A small image FSQ autoencoder, trained from scratch.
Training: 14700 steps, batches of 128.
Rows from block 4 of the encoder, named by matrix and row number. Each number is 500 + 50 x the weight over its row's rms, rounded and kept within 0 to 999. All counts start at 0. Numbers have three digits each. After the name is the row's rms in percent of the matrix's.
# pw: pointwise conv (encoder.blocks.4.pw.weight, 384x384x1x1), inputs 77-153
pw.201 111:440530482508533433540481481490436527466482544490526512549488507408505547521549485452454528487402564602502461507564518414590472454506511571513520386503532470520504413506500505551518526544576547523522544467517545545453502429536509509
pw.202 098:438530468466549479651567531443502454463531447428419485506473447446502523469519454414526491563510480491532536580520545471421494456519525530511553486468448530429495499476507491531482494578512529489444490515506640553401450346505458448
pw.203 066:494611494531521460502378515467566501534472451562514465474513522393541591573532424501542560454485546498455553468497459545499435489521532531393533594535456466446499509577459537539570532419546466483476574470501517483536486524469497509
pw.204 098:542581561555527496510627515549511540401509498500482492502528435511398468495518575523511506528586585431494498524562570456509440539475504352491521606460447489549596541519558541545516536564507621521551445534490474437579559417522484522
pw.205 089:465474483474495500518559516531506512482492494571501522602527494482488491541524537494398511507469504485528561545481561512435565430462524565542493538509497622506601570486408462545489546479472540461518510352501453403457458443506575529
pw.206 150:436572508512440462524495492494521543542495441551538521516444419462572526504539472483537574469472557512466521509444534526538570508447489522506506562500489431470464518548475465977461478427528518460530497533533467468477536444489447502
pw.207 068:551447553446523577537531478569403565461531547454468561425495441477454477462502598492585417504513542527550487487534527482523473528512483567521507540462445463493582529462510430469554487506407514531520558544504449541470496566462460518
pw.208 091:545522644486574588477551455369455540535496556494568570468524518460481466476577550520549558426445551556547438449483515498515496523455455507502553399553477476520585503459505511510472514483508468377508589514535499400552521448534507566
pw.209 103:499403502548460578532442512535589496525508570467489532447535480517544589462456526418539461572541492476577584445593476503541521555511464509437540550475508469503559435458542453550479632517541480421505450417470525513560527479466551421
pw.210 097:515589527478520449476496541517503592448464464513498542498636485418539423543477517589406527458505481502494527484523566543538588474476521450506531621543567575497391501519545537478498504572518442544472490443522532498548547397470566512
pw.211 064:687568505460531536476478567492467511487398545392483531452489414580462470443537478366516500455408512549483513422584460452504508555411432613513489475485559619499522459479409462463457478465509508493457507489478530569517444391578486491
pw.212 143:523494557567500531551493537519568506546452486471483497562525555491558542491562514483494466544676608501466512549449646525420366521405548448558475634474536528534448492518500440555533570537484491499522508425500364480559490462520582510
pw.213 133:473512557536457508494451482470533528556538511500511483447601474586469516516560476502560476558477591492459534490464521460470630441602469519562440327580527457491573514536494454464575498563595477514599544432530506490532552421479485508
pw.214 084:481514552529570410486441494434519544586490477458499468454563431527516402518557455516476445565617468490547504515556515506477459464471568523559496476502505468547504534457540514467563515483537529545458552434570443487529481457439584364
pw.215 077:463443514460587547459619517622425525501552542499417531538499443498552509431534446523454453427482530499543517474480569474523474547599421522517496485527563495483470530462500476560452521507485578431480498583557523478412396584458512536
pw.216 110:519446499537570533533545531566504435496526469473526477533560438477574522378514477509498479577570510419504446405500495484535440462561473547474519473529510545490529532520510510509534397487483521514483522467481599487498498505539521535
pw.217 117:498515554564568529469440479439529480419546496519522516511490504473471460595498521493500505471633470424460535446474562502561474510549505497580564501491467540560536517482467423548498605524540582464449580562479549496514451526548565483
pw.218 102:512415549486450423508496552507489562292628518545514539503474454478651572510395518425493491594529504494519438427551545504468432537542507465534490559474512600523505551537465639457414542527474569371477489540552463507628569472504534522
pw.219 122:571549520561464535451468502516457467518484549528470475494570527373470539441445574526492553387515501518572526471485496570544421496537441557630486524669480492518538578506456536563471571561432395406497391538549467404491536595516387600
pw.220 108:469528427532494443396583536545528496396472515484506459598493462414487571478544572472545448514513482481491559448534475501447393596540491512394555490530536513492557558442485424517496450554546559566561490517470468505627401469430540464
pw.221 100:427595477503563419429453512481467572436495516492398510593492547555592450542516452515513454555477475504464500639468549498547494502468544456510528519480530395504538396582480430454536507541483508578494555492558446561441467486425442512
pw.222 128:505534487554501549492486429518480460479526519521511440528627480489387464607452558542471489490438450485571531420514478492449572501510439592478548517528517437520462480453597489491437658443510456566569485557498435505500449449635432545
pw.223 082:401467579571513554521543447530484552497569433419472540531485458463531443513493554482485444489494463402502510545507526510439488439582416465489463485500514493429528564410479472493594537486478430449519497436542461483430393557427524524
pw.224 070:533460517475466489580525487539494500533492538439482417570613480536569537527610559426455487455558508535464564526554472433495489500535525566494521485467463467584596459483628537467538433534548544415432483482501512477567465499485573403
pw.225 066:552510519442574613512425475506482493520534498506465538552559526533445435459453499564515543445435461459485470484548628485486477379506462543474520453588496585432441548380509466587469557517577556467455403509496477504506571469452552499
pw.226 110:476482538528595531562512462461404478438467529434585575597562481472413450417550484469484493476431494468536414461517550477466420418514526496552601521529553483472597551552451390452517520506510504507471481551511535422425475475600436527
pw.227 092:494539455423520625406552577451564500540385484483496515442476575592439416458559456549529446571341534594563448568499511558438457468431533472395476433482567545505564399542460489466441477473488589389425483464440448513564414391318559575
pw.228 075:589517510471438533445470504462551486547457476464623519547498455606514484452499520499469437547564580432394458582513534446500528543633549532464474461416519435489520465693468421516549574556491443417492528437504518540520522367488484520
pw.229 097:482518413485444523508446514487511474448455432419504469520501545516449498487553379448575604507502600555538507471553490485528443555507572414550474540471484492449410446579451519467625573495482471615503489518597511575511518487565559432
pw.230 094:494509444492444432553518534520578490459461540499572447477530534458463528513475556386549454487555647531513549565510443492470425529622460560414560572551508501591504569548519426421423492497534506463556456482541492453567399467540478533
pw.231 087:529652518578552554414570520525468444496493500419495440575495460545451516513455538438442481542530584529509516565479464513448486507473438541389426474455515477406565514541433440459578502520540350464433489475502365510596355455494532516
pw.232 095:435500476329496519370527451538468495425449495587462535427513517431571502435506517538583523495429411486457420526499562501511484519555498508541455477457549517542515564469404437508492478449427469528466412607438470491477670506476533508
pw.233 147:473516472497534499505512501578473493430556438515464531489516527464551584511445504461418500550665531523487547500479494453515472502508488438500488570453460525527530531488540435577463562491530524498502520449506513538520439460535387506
pw.234 080:483449580471543451516573496548462543463598559483438455547441596557534489556525434525479451535569472564550498445388458531471406605440495402516435472474487573552492523479522468450551499429537540466524573468553481528491620439449578514
pw.235 115:439545439553570579529479524517459509522455609466572475540515534443565534528490510486531493444510500478482548542472461498553416489458437551506587575458498439574510543517474420508508522534515436530434476408494475492562465579391540450
pw.236 102:465517544542421516463475503393516567477576474447587447485465522516469472538449489515479495409500530472479471506500395497470532494440444516596447465458454593454487561505514480518389519573510523572472496447507571472563492554524523452
pw.237 108:560452566554592355494602498495472438501603489472499561552463522524550430450525457495430588504494464499573532466520527519441647433489460514472503510495613535482663516490579504512580532531473483557442505529498504538499345502420522513
pw.238 127:509506463553459502481488443449518536469599519400525490378488405387456544578482508449547511385488410527506438499551488458477413501390504479542550410532530483544484443483539531476415568489464558517406532598531428454467561397482508600
pw.239 107:465485552520399518498550480532542517509511483492456489448463486476520506469482614429503427588417540461459490515489599521500560485476526511545539517446481518540449487551459367500542550536449404599543393508481535501538471479589486546
pw.240 120:487491469505465524541587524569597471524413547500530488443464518456473497450437551496489490548447548483505527434552522492460461496474578480311508426460482496523535437508473394522572376499484525522472545442470521487554473472409440493
pw.241 120:513451457456553540533482499438526510477497576457511543577455553403458456562479488494464474489511565470561551466476527491517341439505558484540427578471495455481521468546503461483407474517512449424439497572540531482523497483507558427
pw.242 098:532628590515490529520429452569484467551438436511461477442495481529501449613521567476465340550521522522415475541529496477528487503519497430504490475501500503505545493566613502485543574611577578607410508598531413559555452498495625504
pw.243 083:547453498551567542410541533484579546574497498429508557518407534633525542488503504445472517468528499529528476546498441521491548523509440482464564616543469540581569489517503466461566526469529499534488405548475459504485481435465509463
pw.244 122:474527493387486458516505513537503471471552438459476576569542587490444597473521413518486565476449490497505516471549518509523434628453529522560529545523520524465511549464533439493517558487468565549448466461515494575518298626501593458
pw.245 107:548545497424493499518458457417451525518507502494403576522404459462501460501482444503521524548457498499454444432549421546526617545500510399657428563466405476479506473476470574507379564592411445460497479507475499547464597361505527491
pw.246 074:464498448484508435518450488435546457664514527446489538553376608455477492542468523531514542532572478478469553489429494525493524549505546411487575527541479439507600448514524431532478441537507527582503468435498455535509470467534525458
pw.247 110:459505498570536537425567411516432520433411503484475504552475478563526535549527520507466450481465496516516488368583550503566459473506436406609506464388483507409525446506510574555479469589494531595454483616553478456467529525578496567
pw.248 093:541526473549537501582516455644568480506458538414516521499551483503466508490457493463483467451507362532467442497544514540517501431448370506533557420376546564475487448502441533439590441546457454552441502484494546446517466517470459402
pw.249 085:487458502478419503547405561517500382510467399482514491485492407492477536480458450500518559492518486605559448440483490469469484490519474441475511373603545574545406448494476469553512480426527605461442462338490474418458536509556471514
pw.250 085:438495537458533486467589566529499485457570573502554432526452513595516491538539458521540470526503491503580476473451542535450520487435531468522420445514445596462417674451531494439476421499386463537404494489390434467352654400531491435
pw.251 062:453515498646470505507505397377520435493507601535514501502459502471493514518498505534522514507588444426506427487462532471494428542448466417566429479519512520518524498563515449560481540437480389537557497440569552437507531491480506461
pw.252 148:517524500401433410499503477490439521471463547576449513502450476535473480380439483562470546497388416561475503543502493439537581437548585470478607469398468529453469527497447548577489588496464523469499471590461500474499653427400526553
pw.253 101:515597478515410582437495560522426399536481351531558532496589578535499580510464474511500600526452463490547476400453527548573465428475533522425462381527482414609450522578507448554455550486436503471389520533454567494489490520485493593
pw.254 087:595559429498479491535481476524566434621479425447565553459544514460553416453465470335409474457490593480412532409615459517470454469536490546510574591539450452448508568453460459508545481573465438505600430533514445544532505444502520423
pw.255 111:456502531398390556612534491527529456511458534559440485534548486521392439463520610560465436465466526494596502535488519459557399461447445508550469542513471402470592493475543499487472493561527656428524605558451454496554549485578468543
pw.256 128:511572499554472336493540473515470569472483463538516494514458467585594487510527601534457419544554510522544478487489565564560522480524493501560501454554499470530392548522443636532551506468548564420534616535494437530552458538455469577
pw.257 087:533490506443429460577536439449481514388430446474501565514440478567510471404528512438456520526522520482622439658473436530379624528515426509546553606543592512451548549557543466578477409517536596510473489480437502441437521408550479445
pw.258 085:530551536466515555529546503419477485528456470562439524504438562565453508502581490497437443506487382447482506631515442538560450434373372503504502484512513485506597421433469459472455557552551548561489526463505459504524387494491482480
pw.259 088:507455586468556556542510509500501464433531512481524471543518502492507493546522439526594592465497503524647518499443511463564513506465486515388506539496590559424457494530578434477567437510449448525428386558371465496580507547629504526
pw.260 082:411522455492440478493506432380489463497545542511522479487509345421457584535407571410490525533491491524544490570521541531521552478506552513540461499420465546545424488477557515490562452467444518489489491556509513520460561394585518447
pw.261 089:509494657484529399459562471519511511550558524386497525511488500499488500458432576464533555517492405578498486500394459484514537479474595513394586586487553428493497572455537522583522424488477495497465456520416553428523451467421442466
pw.262 063:443525578608496446528502487586472527554526537513501456504455478400449507531520506537594488453604395522515530451520494501498388489554496450552427506533500538539545496526537488443356522476603444478528428499567530420491554536497462431
pw.263 108:470526377517454518494431531427409516563527479421544472524433519512446505490528508467489574523474497524531459482535575503442592581542518526542541542513473572565408532546535604545472572523568556585538547561534534607347468464446509404
pw.264 101:500493410527602525470502569503515511462620381487504485653404457498534460437563489580489544483545573547475516407371536544506549538464517503630465508481539514461303492526447454516476594533495447580530510476598565539404458506642474520
pw.265 129:397500500470499472522567450423611502445522458509530521580468501545515549419541572534541444452465493414467492447456472556579655563443494580484456511451459499569498575603533537512525446546529556516516442461514511534459630503509538477
pw.266 123:493442537573523475456574519496511491511493460482523522495533422550534460561515420549598469503499483398487549463500494470554530507530489449487479537528479448548549472470496560534474574564427548500478523506518565470396486500565590507
pw.267 105:488513556376552569469550492438408522562472513453475521447512471525514537491501557538451371472569460497406488477611506458430666578567486524495483445507432548474488494500584359528505502530511561438511413547537460559478567526544571568
pw.268 093:470576536552517509544610456553505477408451486456535538435557485548414518454471583514642473491453548555412493626445530528493434464494497492587506470528482531434477480386506550506484523528554523469579545489504387485432537646531535483
pw.269 089:523481580436531493410515547461399595515500529441437557607485525462500563558578413517452530472437518523445500562433557555460414472431567462404567623559498491448483483474494512523497460524445598443490440536534515604508493503365504486
pw.270 085:516491511415463521529467474420533582460437480627489491507509523576484485520433444553467452558592498473448405474524441557424539513587540385460444394493525540458461495462487508526564449473502510470469550488499473434593570446486474433
pw.271 107:492548421490476555451463454523458413468455430463428468540463573441448483517522433493504425553476477466523551593472460505541423546429520429456390536503489430486540471580433537465523491542403533437508593513500572488523591562533501534
pw.272 077:496499515487468440518443574546450566477544457458416479508420489515558526565512535449353453502526479477534475583535570493562530505476508468593394486458514471449632535467452539493397555618455504495526522531456474618500552518524475430
pw.273 131:439510439488481473464513469511473416478461526477464519473504504403549403485416481501475516386465461524415513435540474525572427446454464501426481510491511447482560548442536543462487501490436489515440386585579470507549396445419439579
pw.274 067:534547502574503444510440495432499377494364492505545534498496459514495485514544340520496532452494563497547521426485487482467436441495488469417496478487477495454498489485520490447529436306597495492497611306480506446553412533483447510
pw.275 070:509534563602524522530518515485531463448439532486531489517552431615506453461554480414494526519486543480428550566488433519512529563571475438525540527505500516605469447484468498501493528505521637476528449562526468539474533388513532484
pw.276 078:464446503511419451499546542411487562407575472493442549503472517589504573426501535578473485514488408374547507537470503473481559522407509491599373498500509591482530577532491348371484581605566484522483462533458522517479595486506523411
pw.277 091:520587504515487534640422516459557490462499509554485542520543537520494537496489523440481544453504563517419443560513492556549556474475584450484516580491457531497491556520460475497532568489493427479528439443497487537602546468507491412
pw.278 109:463529533458564437511576464434583461424522577497477491528530456541464450511513508483447503455575479422506472586433538509527428569451512498439509526475525487443393529513575564469447413503484419461483542501455577460512527395505514450
pw.279 145:560549517497486532557540503496474504347502430486530526557526376433468424538508487421453443427415532555521498421484397521525614494458473561503586516518497410477519478519555546476426523372419508528529522483472528533538367575663511537
pw.280 087:513493567606470544450520537516569519502508542493458560469552584455510469470496572523420561480458389519456490513552476516488520438539470530427460416455569539564516536605524592430333494561503518464489511468516539551446653479590427525
pw.281 103:478554560556457428375571455543548490479652523479543579525439451509515493480410495455396521510503477561589491574454498467523519470464471476436528495550603486568435546532464646512487621526452573512480559400455506469550463577506438462
pw.282 081:498534582407565480572529472477488532554517568553562553524560478433463449505442457591551589490500464481484408563502580498523595440559481411509440465503450535451431453417564443465477501519427567531518495486506482421547508490502443497
pw.283 117:500527584446528509596607518507400478575479401450502539551484483436468485438485419392547356558555480591449450405474503480561455477451554463543543380538526465500523560461524507502494502559446470520448487501492497523456648524565548483
pw.284 068:541522575523518435568518518538519487410501558455523432524509508448608539482511487484473447521588518460497507517512480502495439531422406542507540546481580492485540468507556561491486509558606572480595490534554493498575565533483535490
pw.285 093:502593464495580354444502496429440532514481513499473399515442506444548441483507407596544515524446498563589503483453515548526438521499519514545524555522564577459496567503435514448484506528556597422452520547429487475523452418394470468
pw.286 098:565489519480450572537540503485488380525543462485460460517448536448528459566470456559403560464448487476512470415436514558565546514512507491539446476553482522491467504456477501477510530414401504522418389464420471508400450497551471528
pw.287 082:581532374502524535438475442546485430465438488572485413584579581500469595499440572447601589499468579483432469494538545553526437618464474469506445484543380457467565481443505524505418455544521527468486538594550423553528446577474553498
pw.288 075:513556492473438584552571472493556469431357486561532520544460552435490563598562495601505387509492575450396524608474481470516441584624467436432393496515448409562585482570496490502484471507560525560458439448541430474556499490551466523
pw.289 118:450555545487552455430450526550514504543487500517451637412528506533513552533520555519525492453511480493524418439509609474525454504538521515457564599552530492612538492544451398408561518528513521501423493602445552507531553505538485562
pw.290 080:518487475408467478529638494478536554533441493536518502426586526544570435454533510494500582526480448381437458499470519524572400437521463472451536481466465514474485447506472462495483464422453463440576518539466537433441466537441517425
pw.291 103:530512561494599530562519508509489466534521565534533439546425466563452494455530502563562522496442483408619605452485440521539598593459506458543465409561491567443426500489457502531436589533502455602422414554461521513427549475520506461
pw.292 108:516439475421496551488490509494480448380478507563546549563528451552536500404439449519423505465399373497589463419479515485549624434469398462452506447511479535436368521524504577492520447461468482556460481480439472570556632509539518545
pw.293 110:531551436562478557476544493461479484472415514448535443354450547460459441455510481525554448532493390445494453379541468467528461489517455510433418511452472402548549432459505497401552501526507589498453436548495475522585483477516432484
pw.294 100:541552469505566586504507474463531461568476451535512511491580447492562538510547466621504414534563516547472523523525492473523549574579540488461423453480571423553519539548489423437582527479540503480495469575436438475581565363548627507
pw.295 120:528521421559544489496537478499539552504394532482536532521471460546509505394464497445562560520485517535536474494575470471463491387484502470471577513462460465559541490450562490468515480456519511529505605537545471511534420486434456569
pw.296 112:511462446455467557577535485477503481469577532570498540549444553511519471557453457499524426518508581414481481451517525475521443476521502523561458527459544586510457522447514513519524568464439489602378540551495549554507567471464542529
pw.297 094:621526429601482517439526432555540468533426648465527572491480566503527436539463456450495492462510568458392444437512499578463558629522513520459397528504487532513583470506570465445515522476518473507513534551534411530525520390486585476
pw.298 100:446591520493536482533429574542479465446424545535490450488549576489569588503507516437505491460430548554419519454455466513488475458547555526590529407423509538496539550514615529519633459449555504597457486443500448481579559519481545514
pw.299 097:478493513466522574454480455522552491542492485481505506485380573508486367595600478530510486545478503452418464536464451443552525400552574510482478432555521441512380461507471514484454513480474606499531474512444490467452548465474513537
pw.300 095:527458514498511463461449442575516475499454560510475501504489477446520494524495527415484558461502575448477507518569507490523425436446509520407622559543439442534515513568474445540582473531489562435551405570486592497481539460549516531
pw.301 087:570576628484587495456428451506496473489437413501545578464459473440496589525540416488459470499402532516481595406487447460538585515458500588509548427570485466468569531601479593561466503359568548550444394473482561494521538504425515578
pw.302 107:571576517455575487547562455594492539438497527470449486687453445536449458460394623499400509491481497521549394523496478471485510449569524496525555499482574466544448571442607573452504580465469568564570510605471465408473597462506403495
pw.303 084:509552572506536567470486470425572532464486390447518529552490467565511525488419552482600506472516432566508449587523474535421500498552450429366531458456562502474516411571520425469571461420494555472507502546569504485514521515492441375
pw.304 116:515481448449454548522409465474428520430472500417525531518471412529432445536438529529477508568489445510564489547473546425587535552520523482519490420469481526506428536472540469518437487522513525486529513513478428437479488439561500607
pw.305 101:434509578465582464465513468431543469440550467606452516458466499474470499476488613516519565499468537562550480539485439490497550472454558478488528418448562518507463412433507513467533562451486528483471506580542428527516448583526595564
pw.306 110:602503514544577521490613477395385484485474511542469482541425489452450460443541488490492439452561484513568509500505560540539413479491484524570598379565494552462480514474512498523464435536478642559472499498522505524482599474451458509
pw.307 160:488498479442464394484479415468524481524528484602525440500521390504515518551478511510483513491512468498490483509476517456500534544483466517526492547513523428545472469545549514845532507509460487529584515424529504491409521466507524455
pw.308 080:544552486506500463571566527526482512484521559511490491530471505543455423484521515505458559471518507500524533519596496581502343538438562571550513534562463641511545527423459536489443512577523571500433446540451388480508424482375507536
pw.309 088:523520524510521615482464468560501323565464500375567537451528527578411581506536335463518418512578559509439478552564553496513418432489474412485540529564480512502537479439502487493444573443516538499479486445474505541535659541597427528
pw.310 091:426463498496493484479573526431474564603487573459456538534492559419471537452568591580476499471466513495487501599520493562483595446472550498532519449512479552538491428446602544569497416423393514487547461537565481498541515472462472561
pw.311 111:468461541543477489425514467576465440410532485535493517501505443420523498543585459490471573554514413528526465537439548605451506438537593490485585519509557484438432502455500543498583596525444568518520445608508519483504461483525500416
pw.312 088:577468472543647453470520523393501508548543519469596552497536564461593358467474436475542530482529488532575500569451480518516504458551505475476547442460490488493547512518553458416559484474470426504580568453606451479448429465473485457
pw.313 073:551611550524451458380430465510480516458477558400507501442536562580522398576478434476471510499531511510559532544469453428443467564399518445551489425492534548539428510451591495479511633486470462406537485538461551513580425545587550461
pw.314 091:541512409426573551469467540502459601542407558478455427504511552506489522533507507567485488494465566409390483548472496490474511568317548441505531464548516465541632521585473471436507478547534522536486470531586529521494500463426482465
pw.315 097:524474449504525552563434486554477551503476525503621501545541493434492487507560498510523473572502564491485516507517549460494407479528608496386557543565533536508484490587524453406480529512426579531373481553456400509519389551499478440
pw.316 141:502497469587603500510494488424590491538626584468521477555514565477463506450591460448524492482583522505498535458489510514397529527525554499654595455504566395444461473566529504549513624511426470593425428530546527528494400591503612461
pw.317 101:504588473582538414497499418509518488434550619505449547555539491323530537602496595484494500453426566519557517528436530468489501451421501438457474449495454467540534502505657495553466589523521588534486438503426518473460585479473512451
pw.318 091:493537513402588441556519536547504506463456582506477459523476543537517466506486546517481506496532598479430470488574446518466565527580530519359549509451543599477521506485492492497564502422495431552456498458603450525507657451556603500
pw.319 104:514557518511514555455519493507441478501477563478464573490467607520511398505532439549467461494536473528454501515531516526490443458492549478462495475430521490547572509506539513481397371492528644447580483526618484465491526461449511503
pw.320 115:586486539558479502546525505493577533498488575510583500545578570542485561497503524487538572516469460626563579488483454470476525520489555510652480501504415564552516419419490483526479528515445483519399569546500401498547547575457553477
pw.321 096:486464516549523547553511497535473485407527505471548496551578519555422482450418420496463416500514429534516509401422486511537510494494420529631617569495504543447536462480540519450530596507484467567439448510537510594528474524593534435
pw.322 079:419494453509575460483439449535557425497418520487534466478512499417386508493558559526465443470456438471506488448533603515566534429520427523564453557662564515500460476504514474493471497612467502526487510424562505449497459595586489480
pw.323 074:520469521594559472502517501520393438515427472519488551560505531461523621440514413508551600528526521463452551574476579497556442381429470456580487473541534503485413578560445502484523436483566523519522614475514439461482431514523450503
pw.324 091:503578555472491526528578574586415386487415493529441568481554531522444591443471476527433465499553602435609545586432557497484550544460559497567553520488459503496547587462552486542531528567467528519550396502592436470533618486563541520
pw.325 093:466433511408514448487602568483483538549562482478472478510488516644511439396551551480515539563564551492517462500545549494502515357477474479534569543542621514576607548463512507457538544504423478464556499546571418405519536509563521617
pw.326 109:510422546462575417585477544493463532445531578446506515535472418476502493356539451512389505579527481580543421484480595531587448481496495586490607532480555539438556521569577478484452452376508527469557507473504547483486426508552523459
pw.327 096:470483435567439553522576435528507534394448548457541553462452454424475535473555459476494454543401497490519388413522472501496628411469429435591501548505475556483497453474478491543483480586486504514559390573433475518448539484700536535
pw.328 095:508565455515489535569534522473488498432472439486446507505347499477531475482539499457438524582523492499497518509510478488524442509416434435516535462484447487542524475591536461538508600447566574425433481506467546571410545500527464472
pw.329 108:491581490466445347530423476444435527467452581523531513551581526499542562454560458507510476497422545536534448592538503546522434448509525521424487470502527431428492507470580502522528487474538459543516618489527548503533284486478468592
pw.330 135:532581536473496491484419534515515501551540545456439541502468558487476418502477485510476454588574422544452461470528532396502572505466546482396596517477484451530372554471409490502462534500394518528484442544521635511522559483428592432
pw.331 146:554539574468573497554536523568465516513438423552458542488481526501502467510465591533425469507468451497426478477514425468442439500484471650434493634476518559504532532462435606545503470497550611493494514462511454458608410477397421539
pw.332 134:533590484406400527474484542469406523439450416529438481579389483510447502496488556486462456491359462518554565470522540551558650489461535532483586508536458439527495517498427561510463509498483511472522427599422541402442528509447453508
pw.333 086:481539476505448604427463580550439508538538438425479487457481498512489459442470517448535593485488487499504590492440495481481490458558507588532561547510546464548529514522446483531524465457460562450496587532572449516488419548349560547
pw.334 122:514507495458467482518479473466503504412541619517570458519533484539449516536529504546466487442460581533512497469533529515534480499387469470442504575437516460527513502579543477471670541508511436541418555533506511539503311504479589488
pw.335 080:530585517487496472495496487483591473538481439536530492510581503501523535516333455519555541436521575674448493492547562509506555474489491503441529508442550512499372450465500497489481466481533395507503532476553548435563476429533551575
pw.336 108:586548483446463542541623471439505502482451535461480598470459561543427518470516513594465420474467535506394501526458473501529544515489501468430505447527513451473422514625576577505513491484458454440425485516460490513513523388476499530
pw.337 073:496406553493649540491491446532466473495521557424543436528533517587519494400541501441496474549544577444524497452523538481531498547550488468565516512517550520449514518430488486461481429487459450591529519537515413470433501518609529528
pw.338 065:542555497505534624454493484476458463392492347582447560468449483555471448530470524511497515439526559402549452473337526535503529462497476520469477531456534462454401514486506458474400583437466563467469572478601515564558470570525499481
pw.339 101:562558508580453644488447539595522438482458431583493441488484439365471462557540527487565432522508520412533503558412497505501469458576448509495526488510503473535465536487455464547433496476564609479469478497427398558497713498564426493
pw.340 085:518554590478487452400466457625530477418476569404463409557604521400491475554565549436467515482601515511448502470490492503491501570512456520576465500453569485542627552477529444542536616550448481577524466526482492561503377455526429446
pw.341 113:491536529432591532587439462464482533431495351500493565496457435528472526459477548569504574466441422432522547505545506459448582500523461513553596486487471546524508520511532503496443525495460527493448508564460506490472510490445499583
pw.342 088:474460448457545585500555486463443437553451531405486477479553476492481476446585528560377515522660527538569471522472477472521552444422502427523412480453479597551515561489588570493582493515485543517446486521521519459488471502431512564
pw.343 102:448534439496563491441548515477567530475462427565448402539439539504478380494496451531503442562568489474524517490472439500446610509537527418514433507497587629499534513492432472510466449522494446528374574483426510550460483473434535451
pw.344 121:487577477478468463561497511506552435486495424524526468515391527465552530483506572465461534465518465433647494508481494479440652426390545464473518536468525456541327524447517509507571506460453567556525466524481479436516484473473496515
pw.345 097:513552582496587545468625460488435497524432469500449552449405544495489525534467546551428445467539449414554461520574542484475538397510565501440439429528483585476495476457541456580506468524486545400450439563444527512515698487610467445
pw.346 108:507480556478520532519415506534554426467524574490571505526413499472479449468558557518591464482563530461480489585447541507457375513529539510483443469461550499481567557537486518468523419520447507526458464585486425517492425544454513457
pw.347 110:530558556564566535501519463539486468503491390442482486623390559575507485520495483464537549510528519510588503532475467460489591605470398450484498489532467513468436528437531448593477489516538649567551411528616575562471496430513559491
pw.348 121:627472503483520558489467539488468488532494482449516500477511462453550531581448472582458523461546520525460495548530619560480473431447484425507530522472508495517571529487514528571369536484542482469395529456595461519434603413438539496
pw.349 076:510541497509462542497520507558527509576527504513478433484575575454544418502523672541444491533552506456526488437458478503505370458523470518583505493410485521503480505488517458485436591506598504507491443577509505564564431550532452522
pw.350 104:596556499512529427504497467451505478560494514486566597557447545473523478442493507473438474363486511553493438491473466548531505491511538467387466461485475502490528494540497506513584501454408475591580462507464531483560373456565460387
pw.351 100:470544474506482470573520585496456489490451468586517483537514576395514449475369490557489511485512516502485429568522500467487387527507571522320516582495540528456506524495431506461492513415458443474553493510491440449486433485246488458
pw.352 125:450573500532446455549480494520596434415576481465517479562478548515494542505529495556480471464530449456604436438538516490572534564542542473652425391526578564425461481549493562551478569478515466563429588526519538572453628514492591498
pw.353 096:388510482418503604592548492551431490410483535527516511529507461541458508549444461461419516450500500435538489502526531514511488412537507428515501516445477496488518500468519507492491516517535612531563492496476437479487501426604467547
pw.354 144:446524506438496470473492440430545533515622466500478474513542438466524392620478507476490523500466526484502497514484532485511496619458571462481468487443514467727505433486504440915600479546475466531570504441576509450468477564497491440
pw.355 089:406464596497420576461528495497572465480507536475485549524471481612450604586387551528473501493505486481509513488559410489512574559489551401500432492464441481429417534579498438451445475508493561435522441433514474567580563497561466488
pw.356 093:506431496559459523470491571607649439536489444520546496516481495446493581543481425566438583512553541430469548480437523550548490546483496484504508479588619596540571556492498432403413465499519420497507544441505427504470409501442495541
pw.357 063:519549491521493522491475503495493541527535613453582538509528466441506605514581459520446501501565594526489500500500572438479523539468506491524494463400457503564543526532519606515498525576518500625562497413525456504392515526528526505
pw.358 072:451513549508424475556493553472576469464429458560407512494515514460494453578524480510412490451534500524483486515504492510482514521369488503477445463478539541525505527355523510557411454575507414488484640485510555500469491438516521461
pw.359 081:474488364490445449473476518421469519511576525531586509493463539480507581499471493536439582455467407503468473421497501519532452493489541449552566523585522553516552466515519492438515632636520494463514431520472515495411483598470483525
pw.360 085:603616543570437540458470524426534537468443500422514465459523594503493424598446544517544448435508525496493469559525499483491480500644484517460476487434495501426399448511481394547510422480583468485458526591494503561519542409479498488
pw.361 081:519476475573514525612501521467525504597518574509498521451483464477411503495527508448441565489525444505391441501458433511533503457532480470509480483539535458521474458498541551480451536523431403541538467560411493430482526473519423442
pw.362 112:506470527501428571599512568487568475399541489462463507538528518474437623476471465436533530435530534447485519502507505561464402473452455558470486544499524517523564596516523544649474450445482518511544492478520533503449629597558525503
pw.363 063:551502493502607498441593485558514482444514602456489474430491465507470434469529508512520543530487482398524536525547501409495387517470505517460493497495533523455474458568484484485538441524558469237494549441387410533490466442414535516
pw.364 130:480540452453593454550523562511457525497452648527550525514606469466483444571444497398510461503533438487535405533469444556557472437438409443417544540476478492578436519452525621482520550535454469524450543543511469530482465495375483481
pw.365 094:490550473570528552430483636510510469555444521525511515480457552522510539522569541435533484573459478615576505615506592490502417332490439531584471550393490616474389496538432504461493471583501517481486509467528562436494403382461441423
pw.366 067:570479514545512501475512538460452502485458564451507466505414515479519404495584466461515470504562574491504525460487479388516496441558485521536507520542426484376505496554457470375548497504505510460568466493475450495463439534525472472
pw.367 115:489500554458578581441651508468414519559519506507551516434482520447497504546516439527493477466392493497454461534506489492547523548456532496517495427466487534519546503524528445464474558454468493421535496585538322558552595562540525534